{
  "model": "sound classifier",
  "dataset": "simulated sounds of rotating machines with and without faults",
  "train_examples": 39062,
  "gain_aug_db": 6,
  "n_mels": 80,
  "hop_length": 160,
  "input": "log_mel",
  "spec_augment": true,
  "win_length": 512,
  "targets": ["speed"],
  "num_classes": 3,
  "arch": "tdnn",
  "norm": "batchnorm",
  "activation": "elu",
  "channel_attention": "se",
  "depths": [14],
  "kernel_size": 3,
  "stem": "single",
  "widths": [256],
  "loss": "cross_entropy",
  "init": "torch_default",
  "optimizer": "soap",
  "beta2": 0.99,
  "lr": 0.0043,
  "beta1": 0.95,
  "shampoo_beta": 0.99,
  "eps": 1e-08,
  "precondition_frequency": 10,
  "max_precond_dim": 512,
  "merge_dims": false,
  "one_sided": false,
  "adamw_lr_other_params": 0.0011,
  "steps": 22800,
  "batch_size": 256,
  "epochs": 149.4,
  "lr_schedule": "cosine",
  "final_lr_fraction": 0.05,
  "warmup_steps": 4560,
  "weight_decay": 0.0,
  "adamw_weight_decay_other_params": 0.05
}
Rows from block 10 of a small sound classifier, named by matrix and row number. Each number is 128 + 32 x the weight over its row's rms, rounded and kept within 0 to 255. All counts start at 0. Numbers have three digits each.
After each channel's rows are labels from the 100 clips, of 14848, where the channel reaches its highest value: "responds to" is what is common among them. Only what is clearly more common there than usual is listed. The data: simulated sounds of rotating machines with and without faults.
# conv: width-3 conv, dilation 3 (model.blocks.10.conv.weight, 256x256x3, each kernel summed), inputs 192-255

conv.146:131121087118117076118163104152127113046135119106123139116136161136145173105108128125093095102085160110107073122115158137162151180149154031098140099126141180155148172182153065151121128111133168
responds to: electric motor; speed: medium

conv.178:105137073054156155115135145137141078117105148087143177147120155144157139072068131096076130129148056107149093144141119101119080121085119147120070120098106148087125179141108181039130169087142125
responds to: conveyor

conv.171:114074105077160167153164121173151113113088091111072066122113113131088151099124070061147157126132109149110110187169133127140124145073096080117099100078121131131142110130136076090079186097105155
responds to: speed: slow; fan; grinding; clipping

conv.119:131089095069091149113179154128131115155105131114115145153119120241157143149101103161150123141100117168126095141108149079211096129140134108097087098058062149082090230137100182122129124146114162
responds to: speed: slow; fan; thin (high-pass)

conv.37:131073079142115138099127125176136190099193115164119099097071173137160129157129123068087125134120115104118167125128126107102165146130139120140132067165102131181126158156149148077123139098125145
responds to: fan

conv.44:094143048146120160143107127162177127110158104126138097105091110105055183143156152128086110147129103139185159121149117087125151165104121117147093166166147154143125087115121124090091101149164129
responds to: fan; speed: slow

conv.71:143135112144145110119100077189106165132143160105079093126173185095123097083121119091134097116125181118182105081086174074127162112130114142106069123065129112142120171143105176066103139124035188
responds to: speed: fast; fan; gearbox

conv.187:146098118128144099110134135124133087128121093115046093159093146122151149099140162121164141175124171090206141122131121159099110125172122167173142109070110092169048106109147157082135085113175063
responds to: speed: fast; electric motor

conv.100:198112131142115127102104147135129132161198102101088152094141090103100116167069110186088141112198132070134098122086167148084149106101098131130155118108096130153157142125118097123129097107145116
responds to: fan

conv.67:084108101070150138133142112127125111149141110083136218169088116057090125123114133177036124094178138114112164085162118133121135145176117094170153105114130096139061158133107086071141110096141097
responds to: electric motor; fan

conv.4:115151075086095146109167104144142153130170127094165182114123138133147155111117139072076109182143164133154075118124152116138096125151130109090105127058143154122155148190085175066063089154131096
responds to: conveyor

conv.15:082136151124106138100137100134127151134116111146151159062172106167167071169167115059127082137121140138122189164138109098146144096088086130055130197182136125114097129130119118134158145122105127
responds to: speed: slow; gearbox

conv.201:101138129170112162117122125147132126145125173113047076156152083087138121077132130139145124121099099119125108135122110121130169124115095149083083107122079118112136094148125146093072166179025133
responds to: fan

conv.70:126127071156143094112111091105053128154144125134105131081097171120031136152183114093088089122126145107140160116137073141113148129146106051124143094128118182138111074163123203087145110133075178
responds to: fan

conv.21:099190102180095116098112087079137167133118116148112172099084104084121142182127115130176103109116054129092106157183143186130139115118122113100147129158102156129082094146161165115119144169085159
responds to: speed: fast; fan

conv.140:172131098118131187123141129197119105107153073152191150122160053115111191124142125106168063158155171150088107086142132105136147128109104034070114080123105137125117110174097113133134094116097160
responds to: speed: fast; fan; gearbox

conv.27:114130121136140135162131177142108080167113063156131157159127149112125135125172072108183118117145108068117152134142081061079168138144186128167105104126112144084085135144147101111150122089085121
responds to: piston engine; speed: slow

conv.181:095111121120079061087179119113174173150100124137123155154162096130110165120090076140123092119179074131172166142132146130140090166168116138126094156113084162148157159100146115122128138116146143
responds to: speed: medium; electric motor

conv.211:129111095093158174132085144087097130135094120095115152138184046180092139113171139149129177133144111134116131155097122101119054130119086122167159124113092168095164122115188079160099158133120117
responds to: fan

conv.206:066112143154138100160098134158129130135092127126124131109092115128129174166111102118098060108149103128117148143100159121145161113133151127170155125104096080145123111158102092121112112090162152
responds to: piston engine; fan

conv.85:127155125138113113095096081140068097133154147131155085104176102068075094087101181058143138077071101103092103115178108118155111149139129139133070170150180139151153070175163113104104187115143152
responds to: speed: slow; conveyor; thin (high-pass)

conv.177:137182162098117120112129118125145128151154131121114009134104138166084129116155171255090090131144107108114159091177143109114126182114140136133181160106139077092136130114107140158124126172084143
responds to: speed: fast; fan

conv.204:113186156102104167092082127159131136138192185137134212153105105120137181087136082128153136150137101098145125092125096094137153059093128114112138159083130128124120097123084081119170054085105156
responds to: piston engine; fan

conv.9:077132094158149165124078194131099113129138148179106153088123141179211161053129160123166067150123143091078096142142176102121146139122118121109111158137157144075117096133139165079127153078195101
responds to: fan

conv.120:117108099094075202089128127106129196144105104088113152120127119113128114160073150173170091126184115137114110136082191177136102134081105139173131140110152099128119188117112075174150131096116104
responds to: fan

conv.227:114111114077152138128190116127157170127107147094107135117103156133182050147143181127099140131150126114186121162096235079162150142100090163074104175153168130135159100120123109108076167134104179
responds to: fan; speed: slow; thin (high-pass)

conv.66:151179128107145130104162059100146118133122172132113168145174149153108092137111037142115189113067126152137089016157115103128094147109097120102153163109138145108124117114102134129109108084133131
responds to: speed: slow; fan

conv.43:082116129157153092161127108076086114164116147112071048137140128194211173149119117156106158076132131111150154095122147115151173160090147111120099096115096092148083145128113128172117075120068080
responds to: speed: fast; electric motor

conv.132:091135091123146166100147113155154083099167115139130106135068120110083084178133134114083160086132143143082128130157087115141070119118171068155174130101167151118207132147128114114121152142140112
responds to: fan

conv.254:150127155102148148099155023136119172094131121152123126101099090131151121142121166122092162164142104127166079132144136110104084124141156150158163056089139134132138178123176023130109132147151170
responds to: electric motor; conveyor

conv.110:142165112201146135152151139129137119130158142135116089095098111128114153042076129105078080144137082134181174100104154148121117150109107119098158160128154066139054096163063114152135151138161174
responds to: fan

conv.176:130181111148150086127126130092062168122126175154062145126126079148152118110137121109135156126132132060146168078113139137101126102148191110098107133140157092112154086083053088101111142053072111
responds to: piston engine; fan

conv.92:130093112131105053145081132047103153112088090157075132188149116143156112093155107133141194110095124077106127094185145093102164100120101153147062137132116076112102166132077163133173131117040134
responds to: speed: fast; fan; piston engine

conv.19:149098123130130140107173123103181097119121096090178159127115161109116165094120054107129095125168071110147096136062133107134070135140131127105088135107125132171103133162173102104145154155124189
responds to: speed: slow; piston engine

conv.84:106164098099120156073122111104148109121103081045152133124144091103149110119130150116132119128147151147158147122145177180170209104090151198159131195120169089129070126084132181076086147103205142
responds to: speed: slow; fan; conveyor

conv.105:052102079041120120098073096139140105053110143100103130183056100151150158087100080097086175140115123114187127185190181134130140101112147126128122112135095164078108069164145155178127051162154117
responds to: fan

conv.86:126111083000155171159178137106113149125122095082115123122174169148126111117120117097128101136138162123143092092127154123099117134129131125107123120098106153162191145092146089092101130156095165
responds to: electric motor

conv.13:138098115148097157132159154181039136137110153167109120098089110142175113148123155153133166107079150079121176113163122162141119007109106124149152140137048131105139100126064123110108114000062117
responds to: speed: slow; piston engine